config.toml
spec_augment = false
tokenizer = "word"
loss = "sigmoid"
encoder_mlp_ratio = 6
encoder_moe_every = 2
encoder_patch_size = [4, 4]
encoder_widths = [48, 96, 192]
encoder_kernel_size = 5
text_encoder_causal = true
text_encoder_layer_scale_init = 0.01
max_steps = 10600
Rows from block 3 of the audio encoder of a small contrastive audio-text model, named by matrix and row number. Rows with one number within an expert belong to one neuron, the router's apart. Each number is 128 + 32 x the weight over its row's rms, rounded and kept within 0 to 255. All counts start at 0.
Before each expert's rows are labels from the 100 clips, of 14976, where the router gives the expert most weight on average: "strongest on" is what is common among them. Only what is clearly more common there than usual is listed. The data: chords played on synthesised instruments. In brackets: how many of the 100.
# router: slot weights (encoder.blocks.3.mlp.router.weight, 32x96), inputs 0-95
# up: expert up (encoder.blocks.3.mlp.up, 32x48x96), inputs 0-95
# down: expert down (encoder.blocks.3.mlp.down, 32x96x48, transposed), outputs 0-95

# expert 10
strongest on: arpeggio (83); playing: arpeggio down (54); organ-like (39)
router.10 [ 79 118 114  65 124 139 100 143 151 124 112 106 106 113 118 146 149 127 161 124  86 156 133 104 113 175 139 121 143  84 139 145 115  78 144 147 123  81 121 115  99 152 146  78  87 122 217 115  95 119 164 130 171 133 149 113 126 105 141 129 141 117  80 171  31  92 119  99 183 136 141 113 187 151 175 124  85 122  68 127 194  79 148 144 126 197  98 155 159  93 135 132 108 137  75 173]
up.2 [104 122 102 101 131 117 128 133 127 143 136 129 138 149  89 134 122 134  91 120 176 128 161 119 127 136  88 121 102 123 144 146 137 146 159 134 135 120 165 126 120 153 134 244 227 101 141 114 131 136 130  71 130  88 164 151 142 136  78 243 106 139 132 121 127 125 138  41 134  69 128  75 129 134 136 102 113 129 155 132 139 134 123 157  86 112 196  33 106 104 125 114 126 134 100 134]
down.2 [137 211 112 130 108 136  93 101  40 133  60 135  29 124 154 133 122 112 171 154 142  66 133 126 129 132 115 135 127 102  98 129 128 118 127 137 155 127 243 125 191 128 128 125 127 113  53 117 127 114 104 128 131 133 228 144 134 124 136  51 120 128 115 126 119 128 119 132 127 116 128 125 150 105 111 129  64 121 141  98 120 100  92 173 127 167 124 130 130 131 121  79 133 129 117 133]
up.3 [108 130 141 127 165 119 130 133 125 114 113 142 135 100 173 226 157  68 142 125 154 117 129  89 185  74 130 145 130 127  94 173 129 126 129 109 179  56 132 152 126 131 120 109 131 128 121 137  71 116 140 155 122 131  79 145 165 143 122 124  32 102 141 119 128 113 124 215 116  99 162 126 129  99 124 126 128 104 164 144 132 173 140 105  79  82  93 129 128 230 124 161 127 187 174 126]
down.3 [113 112 193 176 206 125 150  98 127 130 219 131 200 142 106  76 128 122 125 122 153 135 122 115  90  82 130 125 129 111 121 133 125 122 139 124 115 127  90 130 114 136  43  99 117 117 128  97 193  90 107 108 154 128 115 107  37 200  87 174 189 177 115 161 143 127 127 143 127 131 114 117 192 124  88 126 141 113 122 149 126 130 129  50 127  98 130 130 130  95  93 162 126 129 145 121]
up.4 [128 109  87 104 135 159 133 171 175 145 106 125 113  79 166 231 153 126 130 145 127 125 133 127  58 133 144 136  92 129 140 112 135 130 116 120 127 101 110 128 143  96 128  77 144 146 127 157  99 130 182  79 123 143 117 108 107 124 126 137 122 131 135 130 127  98 144 129 127 156 118   0 115 153 122 130 112 158 127 117 133 126 118 158 134 129 146 109 127 146 128 127 127 215 140 120]
down.4 [153  90 129 103 157 129 194 173 128 128 132 133 129 197 133 147 122 130 107 126  27 142 132 128 166 131 135 129  92 220 136 128  81 129 124 122  95 130 149  99  89 123 128 116 130 135 133 128 106 132 159 104 124 131 133 119  92 129 123 146 135 135 156 173 138  48 168 112 126 141 129 135 120 130 122 128 115 156 117 136 130 152 147 120 161  60 130 110 177 156 134 101   0 145 132 126]
up.5 [152 160 103 127 128  64 173  55  43 107 127 195  84 183 136 126 148 127 157 121 212 109 187 124 128 138 102 170 154 103 127 121 126 151 122 126 132 122 184 143 125 142  44 190 134 118 129  93 157 140 128 123 127 114 185 158 154 150  78 109 100 146 137 183 157 130 114 154  79 126 138  82 140 111 131 115 155 129 137 107  69 177 120 138 115 119 143 143 101  89 130 122 121  70 126  99]
down.5 [137 146 119 129  24 138 128  85 117 125 136 138 135  14 103 133 125 153 132 175 180  64 166 125 103 133 130 129 219  80  59 127  85 118 129 166 150 111 148 129 128 128  47 164 130  84 118 117 129  67 136 113 128 160 167 128 128 130 175 102 122 125 129 124  53 127  88 131 115 123 149 124 135 121 122  54 142 120 138 127 128 105 126 186  99 129 127 125 107 116 118 115 135 127 128 145]
up.6 [122 132 169 122 136 151 113 132 206 125 142 128 161 127 158 118 127  72  85 193 128 127 128 128 106 140 191  61 122 123 146 251 128 119 103  85 157  82 128 127 125 128 149 114 130 170 119 125  39 112 137 149  48 105 119 144 121 104  63 108 128 118 129 137 119 127 132 127 127 127 133 113 128  74 129 105  78 111 127 213 127 150 154 128 119 133 118 173 138 149 125  86 183 163 128 134]
down.6 [126  85 187 127 166 112 180 130 201 116 125 103  94 128 128  72 164  89 133 118 128 128 108  18 124  50 128 110 143 151 159 117 127 161 217 128  90 104  73 138 122  98 215 128 109 142 147 111 112 147  82 135  80 128  77 113 118 128 100 153 133 174 152 180 127  90 155 124 175 140 104 131 123 124 141 116 124 139 105 125 129 128 132 123 148 167 182 104 138 130 107 149 158 141 157  89]
up.7 [125 128 119 130 145 130 107 145 132  39 129 128 176 134 154 151 126 140 166 131 134 133 178  88 121 113 129 134 175 128 131 150 158 132 126 124  93  39 142 138  58 128 109 125 126 125 130  57 110 131 146 145 173 125  36 160 147 127 107 185 131 138 124 127 129 127 126 125 128 134 113 173 147 103 129 116 148 134 125  72 140 147 112 122 126 128  27 129 156 206  65 139 182  40 127 130]
down.7 [ 79 114 136 136 159 136 141 161 102 115 161 122 207 128 126 131 120 188 100 126 141 164 120 128 127 129 131 136 124 129  82 119 160 109 136 120 120 122  30 104  62 128 115 147 143  66  40 128 174  89 124 125 172 132 206 112 126 105 100 165 134 132 128  99 106 117 132 170 153 148 129  86 142 152  98  78 140  76 125 143 111 157 128 103 134  79 133 127 134  85 133 166 128 234 169 127]
up.8 [124 127 172 120  85 139 161 138 131 222 120 121 140 142 129 131  45 154 126 144 112 123 117 130 132 148  98 160 152 126  53 111 121 149 143 131 116 113 125 118 158 131 128 134 129 126 135 196 131 134  96  96 121 178 143 126 138  88 129 171 104 195 116 133 121 165  81 127 129  96  92 191 114 122 128  63 127 102 126  99  78 177 123 124 252 165  87 128 125 187 140 126  70 147 132 125]
down.8 [126 164  44 203  93 199   0 129 106 129 126 168 130 104 144 155 113 126 101 144 133 125 176 114 186 104 125 146 114  70 132 125  82 181 124 187 135 120 124 107 130 135 134 111 134 118 126 123 157 146 143 105 133 118 145 167 131 117 159 109 126 103 119 130 126 126 118 128 115 132 145 133 133 125 130  94 215 114 130 135 139 128 110 119 119 188 127 172 105 128  79 121 139 171 157 196]
up.9 [132 176  18 131 129 118  60 112  27 115 129 130 171 138 124 128 138  74 121 128 150 126 154 133 130 137 164 129 124 151 125 113  91 129 150 129 128 132 137 129 104 189  95 111  74 120 128 131  96 156  82  68 144 134  99  61 128 134 128 124 173  97 127 123 129 126 120 148 168  95 126 130 226 128 119 181 134 143  58 125 150 113 140 128 197 127  67 153 123 103 117 148  97 147 119 139]
down.9 [131  63 138  97 130 100  81 177 140 129 123 120 116  71 148 124 176 166 127  64 153 129  66 128 145 144 145  93 127 210 174 135 131  66 127 126 165 127 128 131 116 128 124 132 169 134 159 131 120 132  95 229 121 128  98 103 133  78 129 130 116  76 154 134 162 148 156 187 134 142 148 130  65 166 159  91 135 130 130 128 106  63  88  41 122 116 122 138 151 137 150 153 123 124 148 175]

# expert 13
strongest on: arpeggio (98); organ-like (74); playing: arpeggio up (56)
router.13 [189 148 129 195 166  28  91  77 171 157 170 115  92  92 110 103 137  91 165 120 158 170 136 137 149 121  90 121 152 190 120 143 147 171 122 123 125 133 139 123 142 136 151  77 105 109 161  99  86 122 124  87 177 141 142 143 116 167 122 189 102 102 142 120 136 115 147 116  77 211 191 140 181 138 102 130 156 121 121 114 119 166 130 139 119 122 136 147 112 156 132  96 112  44 129  96]
up.1 [171 133 116 132 128 124 190 128 128 122 130 123 129 186 123  92 134 124 140 129 138 165 147 211 134 187 163 125 110 134 129 124  90  84 140 128 130  88 138 188  93 150 128 147 130 104 125 113 206  88 139 125 116 129 152 116 110 133  88 134 210 132  99 109 134 125 139  33 121 118 129  78 161 126 146  63 131  86 132 185 117 132  29 158 108 127  43 103 126  97 117 121 153 121 128 128]
down.1 [156  90 127 129 156 136 210 119 134 197 103 127  29 126 141 134  39  99 140 101 123 128  89 106 127 133 125 124 134 136 129 125 174 122 133 152 118 121 132 208  68 121 122  47  98 146 128 152 136 101 129  96 116  83 143 167 155 174 211 125 136 128 104 133 127  28 131 128 173  97 119 135 119  70 142 131 131 142 108 122 133 116 109 161 105 129 138 122 130 102 134 129 116 175  96 130]
up.2 [125 125  85 124 116 131 128 121 156 142 134 202 163 144  91 130 138 106 126 127 154 130 140 130 136  74 104 115 113 133 138 122 128 148  54 118 127  61 184 123  69 120 109 193 105 119 152 114 115 131 158 128 157  70 142 131 139 129 105 145 118  68 140 134 129 125 190 126 128  70 160  85 128 128  91 134 132 150  85  19 145 132 118 237 103 115 117 125 107 131 106 128 173 173  68 147]
down.2 [102 126 117 128  73 128 112 175  90 193  78 131 153 132 124 122 131 126 127 141 128 182 132 144 101 106 131 143 120 130 116 127 128 131 120  78 139 208 199 128 121 128  98 179 147  52 121  79 125 141 118 188 147 151 142 127  99  85 128  79 116 115 145 131 187 145 168 130 214 153 130 115 127 172  94 117 128 130 206 134  98 119 130 143 123 102 104 170 102 137 148  89 164 112  46 183]
up.3 [123 127 141 128 169 129 171 137 136 176 128 120 125 138 121 128 119 139 131  89  66 116  62  41 139 231 107 136 132 123 130 119 149  90 134 163 114 131 120 120 141  91 129 126 106 136 213 120 200 128 120 186 127 147 127 119 123  53 165 121 125 128 128 186 105 155 104 165 133 118 120 141 144 145 120 142 106 134 123 128 183 109 152  78 136 255 129 128 137  93 126 125 142 130 132 144]
down.3 [149 133 173 118 180 120 132  58 127  93 116 127  98 109 193  76 127 133 129 113 128  96 129  74 126 129 129 107 130 135 172 154 136 103 128 160 127 123 113 135 171 128 120  32 126 151 147 132 107 125 128 129 118  40 101 128 146 162 165 122  97 133 122 148  96  38 140 128 139 136 126 127  61 118 131 211 118  43  39 113 108 124 111 162 130 138 144 126 183  99 130 164 129 131 126 135]
up.4 [136  74 124 128 153 131 135 121 166 129 123  16 142 126 149 128  87 128 127 169 127 207 102 184 114 130 161 112 133 139 162 130 142 126 108 126 128 113 123 255 143 117 157 132 156 126 128 138 125  86  95 128 120 128 135  88 105 128  64 124 129 231 105 114 131 132 133  76 127 127 125 100 134 125 211  98 128 124 137 148 123 134 111 112 140 135 118 113 194 129  76 168 118 121 131 136]
down.4 [130 125 132 127 131 125 143 127 138 125 120  93 120 121 128 144 133 132  89 121 126  61  72 127 125 128 116 165 165 183 126 128 142 126 136 127 129 123 113 194  92 113 149 138  92 174 135 129 134 112 123 106 118  90 131 194 143 129 194 124 120  94 112 128  83 119 132 128 188 116 127 162 163 110 208 149 165 143  69  98 126 130  53 134 138 130 134  72 132 102 124 244  18  99 128 151]
up.5 [128  61 117 111 139 120 151 131 134 184 132 138 105  85 132 156 141 128 134 128 132 123  57 102  85  98 202 125 143 159 157 112 169 134 119 136 117 125   0  73 164  63 173 103 151 171 125 143 142 128 144 111 140 102 141 160 160 123 144 131 117 114 166 133 159 185 108 136 119 131 121 129 143 125 145 179  71 106 126 109 130 129 141   9 171 136 150 143 123 133 152 121 142 125 166 126]
down.5 [127 143 114 122 171 120 127 115 125 123 126 138 129 128 127 130 127 123 164 127 129 127 144 123 136 202 123  75 148 130 181 203 128 133 122 125 128  18  19 128 133 127 128  63 157 194 125 129 120  65 139 145 107 125 110 127 224 147 130 149 146 158 150 126 121 131 129 106 127 138 195 127 125  92 103 160  74 137  79 102 172 115 163 111 129 131 155 129 163 110 126 125 100 129 129  55]
up.6 [ 88 130  75  93  76 129 128 128 136 129 130 157  96 158 135 130 173  96 122 112 192 126 195 118 130 114 119 121 128 159 133 102 130 128 219 129 123  73 170 116  93 116  65 139 115 126 125 102 143 156 190 128 180 102 143 154 137 119 129 176 123  75 130 134 128  47 115 117 138  92 102  85 174 129 116 134 127 122  46  60 122  72  98 146 127 125 108 134 121  90 121 117 145 119  54 178]
down.6 [103 122  58  77 119 190 106 159  58 161  95 137 131 128 124 123  71 140 153 140 130 128 143 124 138 207 128 152 122 131 135 127 125 126 116 169 125 127 178 119  95 156  66 132 128  96 110 163 113 129 152 135 160 204 147 119 122 112 129  50 123 115 136 128 128  25 124  93 137 117 130 127  97 117 110 162 127 119 178 131  97 143  66 203 127  70  67 133 120 122 178 121 134 116 100 139]
up.7 [158  85 103 123 200 127 147 118 143 150 175 136  67 120 135 123 130 138 128 114 131 139  64  64  72  88 103 136 172 145 127 245 124 145 112 219 125 107 136 125 220  87 155 135 119 103 114 114 107 134 167 109 124 127 125 129 130  78 130 143 123 126 135 119 134 212 137 132 128 133 122 139 107 117 109 198 119 106  89  92 110 135 131 141 137 158  85 138 123 117 183 131 162 128  95 143]
down.7 [164 154 155 112 125  68 126 117 126 107 128 125 121 130 169 133 152 173 131 131 168 127 102 163 123 151 140 120 102 154 191 127 140  96 107 143 153 138  66 125 128 138  54  37 131 169 165 123 112 132  53 135 142  39 145 128 154 135 178 127 132 124 166 128 129  93 165 211 164 143 132 163 121 159 155 128 108 122  97  65 132  78 167 108 144 161 158 128 155 147 177 132 130 198 141 107]
up.8 [154 128 155 129 141  93  72 116 212 146 141 119 127  57 104 110 127 123 141 161 126 120  64 112 126  29 101 123 162 132 129 133 127 169  83 119 131 128  74 132 137 132 174 129 131 130 132 127 119 131 175 118 137 128 158 145 129  81 127 115 119 127 128 100 126 212 133 145 120 153 189 132  66 127 128 146 127 121 154 183 109 150 152 127 108 128 158 255 129  72 147 126 168 122 128 104]
down.8 [129 166 230 127  91 102  85  57 120 101 204 131 129 154 127 123 133  97  68 129 130 123 115 132  92 123 118 116 126 117 127 161 105 142 151 138 162 134  86 125 161 134 164 111 135 114 199 109 138 143  70 147 133 140 111 131 125 141 121 158 126 164 123 121 129 176 130  58  88 162 129 128 139 213 145 114 108 132 114 126 128 126 199  68 127 195 134 112 130 125  70 129 204 162 144 106]

# expert 17
strongest on: reverberation (62); text has "reverberant" (62); text has "room" (62); vibraphone-like (31)
router.17 [195 126 116 155  72 152 129 109 145 155 124 106 135  92  89  84 170  42 103 159 149 115 157 200 133 176 112  80 126 136 116 162 115  95 124  75 151 186 123 107 139 150 130 143 125 185 124  99 147 103  89 126  76 113 168 146 127 188 106 108  87 145 132 152 168  98 117 136  80 142 145  66 114 142 138  73 137 139 161 156 102 103 123 136 135  97 142 157 159 121 108  54  60 154 154 141]
up.5 [125 140  94 115 217 147  74 128 122 124 156 115  86 125 117  82 125 178 126 102 128 133 100 108  85  61 127 132  94 141 167  54 144 141 138 168 133 126 118 103 124 123 147 139  53 133 124 115 135 136 125 113 254 128 126 135 145 110 136 232 152 146 117 134 129 117 148  51 130  49  88 149 135 127 131 141  95 131 131 117 137 129 121 162 134 129 132 122 131 127 130 132 111 160  66 153]
down.5 [ 21 157 127 117 128 128 117 127 104 127  90 121 108 129 255 101 122 149  81 149 119 104  99 127 128 122 128 129 139 128 130 128 152 118  89 183 136 131 128 207 115 192 154 127 126 185 131 127 129 124 127  98 143  81 103 142 130 125  29 101 196 101 128 139 118  50 154 131 133 141 125 127  98 138 146 128 124 131  87 128 127 183 123 168 108 120 136 121 190 128 141 158 102 115 132 140]
up.6 [129 143  78 128 118 151 121 127 139 113 126 174 130 122 156 117 164 127 101 108 151 126 198 141 156 113   0 127  86 132 156  97 126 139 134 127 164 120 197 120 126 129  82 158 107  45  81  95 197 115 130 133 127  83 130 163 117 130 126 128  88  95 131 139 129 127 114 183 128 122 157 122  69  65 102 143 124 132 132 205 124 131 157 138  41 114 129 124  75 162 126 128 130 128 119 123]
down.6 [124 134  92 130 118 130 134 128 127 139 128 156 136 119 121 127 131  91 166 128  88 187 140 129 154 175  39 128 122 105 126 178 125 134 127 117 127 127 128 110 158 104  44 137 126  99  73 144 126 129 136 132 128 181 142 107 129 132  96 212 124 131 185 128 255 137 125  94 122 121 129 123 127 147  84 119 128 118 128 130 216  89 162 127 117  86 119 131  67 130 136  53 173 149 114 128]
up.7 [132 101 132 117 116 184 131 147 138 137 119 128 120 121 128 101 147 201 143 122 106 177 117 128 119  33 118 124 124 128 155 124 212 134 114 141 139 102 102 114 118  12 138 138  99 121 125  81 139 121 202 129 149 108 151 153 146  64 185 145 124  90 140 182 144 162 119 128 113  99 128 190 127 123 161 124 127 157 119 122 136 125 161 102 118 127 151 156 130 170 148 125 126  24 112 180]
down.7 [ 97 130 126 113 117 129 107 130 126 128  90 128 125 144 157  54 118 128 119 130 170 106 141 155 128  83 128 129 140 139 129 128 196 123 118 231 136 193 128 138 107 235 163 126 137 147 178 128 114 128  44 124 149 100 103 141 127 127 123  98 141 106   8 140  51 103 139 129 135 139 126 167 126 126 145 151 121 132 131 126 128 161 124 153 132 127  72 124 187 152 141 132 114 158  87 149]
up.8 [132 119 168 130 140 139  70 128  65 124  88  81 131 130 138 122  59 117 139 137 120 150  75 116 125 103 197 125 148  89 101 132 127 133  81 124 132 111 125 199 169 121 185 100 128 147 129 177  85 122 131 128 126 138 129 111 106 119 131 170 126 205  28 117 140 123 142  40 126 119 134 135 127 135 214 104 154 129 130 140 128 132 114  90 125 127 179 123 209 117 130 186 128 123 136 125]
down.8 [129 104 122 127 129 135 122 137 132 129 141  93 108 117 114 150 115 131  29 122 108 120  99 130 128 123 177 119 147 115 103  69 122 149 134 167  94  76  95 153  31 128 216 164  69 130 127 123 127 128 129 100 128  78 129 169 126 122 160  70 111 117  99 100 128 123  64 164 166 125 140 131  92  67 164 131 138 167 128 135 131 130  29 128 197 125 122 127 123 129 108 145  65 129 160 123]
up.9 [132 106 126 131 129 156 130 127 169 186 124 155 165 127 159  86 123 130 129 113 171 127 124 156 131 119 146 127  97 142 148  32  92 132  46 129 127 179 131 114  99 113 114 138 128 133 128 196 242  85  51 133 120 134 125 118 115 127 128 128  65 130 128 123 130 128 136 154 128 123 113  14 112 133 128 139 170 146 137 139 127 154 119 113 137 132 118 125 128 191  70 134  86 188 140 127]
down.9 [177  83  85 130 131 123 131 126 127 129 156  83 134  80 149 130 138 179 128  88 104 185 120 135 177 126 181 121 130 149 125 124 145 101 129 123  37 111 221 127 132 172  61 130 132  92 119 107 119 167 103 128 132 123 198   9 113  82 105  79 129 155 125 127 129 113 131  96 114 158 123 151 208 122 128 110 133 106 109 147  95 134 125 107 129 126 154 126 149 119 131 129 108 165  90 166]
up.10 [130 221 118 126 114  98 113 129 128 119 135 158 116 202 108 156 122 126 127 101 129  76 144 128 143 121  65 133  85 163 134 196 131 122 169 133 125 103 155  99 113 185  80 155 130  24 130  66 115 131 119 106 129 114 139 128 201 128 125 128  48 112 183 110 128 129 131 128 129 128 131 131 170 117 100 183 124 153 129 120 124 125 149 237 133 128 131 114  67 129 125 128 139 126 108 133]
down.10 [123 138 120 150   0  86 131 105 128 131 124 183 129 106 126 132 130 120 230 120 129 144 138 121 131 124 117 113 174 172 202 130 114 154 121 129 134 132  94 107 186 116 115 182 131 125 134 189 120 125 146 156 123 155  75  57 174  84 145 161 128 130 155 128 152 198 119 124 109 124 125 130  63 144  88 110 129 145 132  98 115 124 124 176 118 101 113 137  57 139 161 108 129 108 108 118]
up.11 [128 163 128 111 128 128 128 128 128 128 128 128 114 191  49 128 128 128 252 128 128 128 128  28 128 128 128 143 128 128 128 128 128 113 128 128 128 128 128 128 128 128 128 128 128 128 151 128 120 128 128 128 134 128 128 128 112 128 128 128 207 128 128 128  85 128 128  99 128 128 128 230 255 128 128 128 128 128 128 128 128 128 128 128 128 128  84 128 128 128 128 128 128 128   0 128]
down.11 [ 41 145 127 118 128 129 131 128  90 125  95 126 126 128 232 116 123 161  94 128 120  98  94 127 128 123 128 129 138 142 137 119 176 143 119 163 135 131 131 198 117 155 164 128 138 222 220 131 120 125 129 123 135   0 106 183 136 126 123 107 140 102 110 131  62 107 133 145 113 139 126 127 123 126 144 129 125 130 124 109 127 172 124 192 128 193 102 123 157 128 154 135 109  86 135 137]
up.12 [ 93 199 148 128 117  92  45 130 140 157 116 133 123 157 129 102 133 124 110 141 138 123 141 108 199 128  75 134 147  91 144 126 226 125 119 140 129 141 123 198  70 138 118 140  92  97 119 111 132 212 132 215 151 121 128 144 185 126 255 126 132 108 130 141  85  85 117 130 149 113 131 115 127 123 121 115 130 130 138 146 135  72 150 128 113 121 138 137 117  94 126 117 151 119 117 115]
down.12 [129 189 175 128 125 125 131  80 128 127  45 128 127 128 229   0 121 126 118 146 114 125 128 152 155 127 121 125 160 127 138 100 146 121 113 151 205 141 134 147 110 156 211 131 134 147 186 123 146 121 135 124 133  53 101 139 126 105 127 106 136 108 129 140  89 113 188 134 132 150 133 188 106 120 141 131  79 136 129 139 117 158 126 176 128 115 132 164 157 197 130 136 123 128  89 135]

# expert 19
strongest on: playing: arpeggio up (57); harpsichord-like (55); thin (high-pass) (40)
router.19 [ 83 112 125 121 184 144 161 145 138 111 103 117 109  90 132  50  92 107 111  88 108  93  85 149 166 166 131 171 121  49 136 154  52  95 140 126 121 124  95 152 106 172 147 155 127 145 144 113 169 153  79 122 110 119 166 186 134 103  77 136 142 115  75 174  88 139 182 139  95  63 136 118 181 178 154 137 114 121  97 125  75 169  96 168 107 149 151 116 159 116 149 159 123 116 101 169]
up.0 [118 142 133 107 161 157 105 118 150 123 123  77 144 134 128 127  98 129 129 180  77 231 112 123 102 113 131 115 128 128 121 128 128 156 109 129 126 117 122 131 177 128 131 129  86 124 131 129 103 108 124 101 164 182 136 118  91  88 166 191 192 190 129 105 101 128 127  30 141 217 122 150 112 134 142  49 163 108 156 125 117 141  85 127 130 150 126 124 145 165 189 153  47  90 123 129]
down.0 [211 160 145 252 127  52 146 117 103 131 129 159  84 177 131 120 130 129 130 206 144 125 122 119  53 178 134 130 148 121 100 156 128  68  76 103 108 132  90 129 128 139 121 138 155 137  79 221 125 129 143 134 135 152 141 130 155 162 139 145 127 144 134  81  91 141 125 108 125 155 121 101 128 126 160 138 138 142 126 166 135 113 119 129 130  98 215 135 155 148  85 131 152 136 129 118]
up.1 [126 111  89 119 131 123 128 114  66 160 151 145 174 125 161 186 143 166 154 139 197 120 137   0 166 103 160 125 151 139 141 112 164 122 123 128 116  99 124  65 125  84 128 133 211 141 128 130 115 138 171 105 127 107  43 152  87 164 124 131 140 108 159 161 185 100 139 154 116  99 114  85 125 131 130 112  85  91 122 113  81 109  79 131 135 118  74 103 122  99 145 122 118 147 136 124]
down.1 [128 131 125 128  61 123 128 148  83 125 133 127 198 120 138 128 143 150 130 109 135 121 121 116 125 251 120 133 139 110 114 133 150 128 128 123 131 159 127 129  89 227 127 127  98 126 135 127 109 183 104 140 128 197 200 119 137 153 151  99 121 138 164 128 134  50 130 108 130  79 119 169 140 128 128 255 125 193 112 129 121 115 129 127 127 165 122 150  92 130 132 128 129  84 124 101]
up.2 [ 65 202 142 170 132 132 132 152 144 122 125 126 249 164 138 129 124 113 114 119 122  74 128 131 124 159 133 158 123 124  97 115 121 129 216 113 126  80 128  99  71 102 136 151 169 142 117 139  96 134 123 116 119 129 127 143 139 119 123 127 126 182 130  81 106 171 120 125 116 122 110 141 164 131  63 163 141 109 178  71 205 158 165 127 133 121 128  32 128 123 127 146 127 110 192 111]
down.2 [ 87 200  60 127 135 151  88 161 128 122 127  69  53 129 148 121 144 138 129  87 155 105 131 128 163 138 182 112 115  53 113  97 105 124  98 129 153 100 119 102 134 139 128 120 102 216 147 114 121 128  61 148  68 119 170 134 132 125 213 127 132  71 146  77 121 113 127 155 134 114 126 160 122 130 131 159 144 121 126 137 137 134 114  45 113 187 126 178 127 190  92 126 131 114 121 131]
up.3 [150 112 158 130 149 241 122 164 135 139 137 128  51 118 123 118 119 127 118  86 118 105 125 138 127 188 132 137 143 127 142  81 123 142 175 131 127 127 124 145 168 115 131 129 120 135  77 125 174 136 122 137  77 129 152 150 128  92 220 117  35 127 125 137 119 131  96 137 178 104 118  81  99 131  79 120 145 182 102 146 106 137 128 129 144 173 144 124 144 221 128 141 120 102 215 121]
down.3 [121 148  79 125  92 159  88 159 145 115 183 133 202 175 166  87 143 134 117 125 113 159 143 170 131 240 128 140 121 114 102 124 105 153  44 123 140  57 125 145  94 143 117  81 150 136 108 147 189 102 131 122 138 123 132  97 125 111 141  77 129 128 129 134 157 169 125 135 128 135 131 134 205 136 131 172 139 154 136 130 164 158 104  33 123 138 119 103 107 161 115 130 116  55 126 115]
up.4 [116 128 129 128 169 147 129 134 127 137 142 160 127 129 163 119 162  54 128 120 139 128 128 123 173 125 106 134 128 134 185 125 102 155 113 105 127 161 124 123  88 155 134  99  86 142 136 187 135 116 110 127 129 162 132 122 120 132 255 139 112  98 143 156 232 110 113 164 126 117 142 153 126  60 106 184 105 128 120 129 133 135 253 126 181 135 123 165 104 128 131 130 167 114 139 144]
down.4 [128  49  93 119 135 175 110 119 174 110 130 128 198 119 134  92 117 127 128 128 102 176 103 115 125 131 159 178   0 132 106 116 113 120 106 116 149 128 128 108 113 171 105 125  72 171 128 127 180 157 133 128 146 152 130 132 122 103  80 139 129 126 128 148 146 110 118 141 129 126 138 133 121 157  86  63 130  90 138 124 139 160 111  51 160 162 130 102  94  74 162 132 119 149 128 131]
up.5 [136  82 127 178 131 134 104 163 136 110 127 181 103 167 136 125 124 110 112 101 204 130 170 124 161 137 110  76 107 106 116 135  93 130 141 130 136 125 160 114 128 136 131 152 122  69 159 111 148  80 130  91 164 103 137 146  91 103  83 129 152 141 143 171 189 139 136 127 138 116  56 152 107 134  97 145 123 145  99 160 224  79 138 155  90  63 130 105 101  84  88  76 200  59  90 125]
down.5 [145 131 117 128  57 128 183 181 125 112 134 127 105 125  96 255  90 140 192  86  68 115 138  82 130 135 127 123 135 113 102  98 142 138 128 113 116 147 128 132 124 160 126 150 131 148 138 129 121 119 151 130 122 127 136 125 128 187 167   0 128 129 150  93 252 132 129 117 144 138 105 135 158 126 121 161 128 155 128  87 124 121 114 132 129  85 119 151 115 129 125 100 122 130 115 126]
up.6 [126  96 133 129 154 152 127 151 131 127 165 185 136 131 130 102 136  57 126 125 126 118 128 125 171 122  64 136 115 127 164 128  88 136 115 113 128 182 124 106  52 128 115 115 110 138 136 132 130 116 126 145 124 128 136 123 102 126 251 131 120 105 127 140 159 111 116 147 127 127 172 141 132  57 125 200 112 162 163 129 160 146 213 115 151 145 136 212  45 128  96 128 212 130 134 128]
down.6 [169  50 127 127 142 134 131 119 234 107 152 128 167 122 138 132 144 125 136 137 113 189  95 131  87  97 170 154  90 171 128 128 101 105 119 127 137 127  85 116 137 143  52 128  97 138 127  65 172 135 128 142 142 179 120  97 118  91  64 128 136 128 126 152 152 112 123 144 124 100 153 128 114 154 122  37 143 107 132 127 174 175 125  61 122 136 160  47 127  71 159 135  86 142 125 150]
up.7 [134 133 125 150 180 125 114 112  49 151 110 149 119 129 208 130 129 133 151  74 134 119 137  16 135 122 188 139 172 134 108 124 137 113 175 130 124  86 136 129 127 125 119 123 127 127 135 139 126 250 136 121 131 128 114 128 117 201  86 128 106 134 125 129 134 127 130 167  90 105 133  85 172 110  94 132 123  99 137  52 131  89 110 126 141 127 110 105 133  30 121 127  92 121 145 101]
down.7 [122 116  87 135  94 130 129 142 173 122  97  40 146 136  87 106 134 139 122  49 129  90 159 113 131 137 126  75 135 121 151 162 185 155 128 120 120 102 158 164 127 173 134 142 119 152 133 141  63 130  99 133 115 136 157 131 151 130 132 132 128 118 121 101 141 103 185 135 215 148  99 123 128 127 102 145 120 142  71 128 106  42 130 108 126 126 123 126 106 163 140 143 129   4  78 195]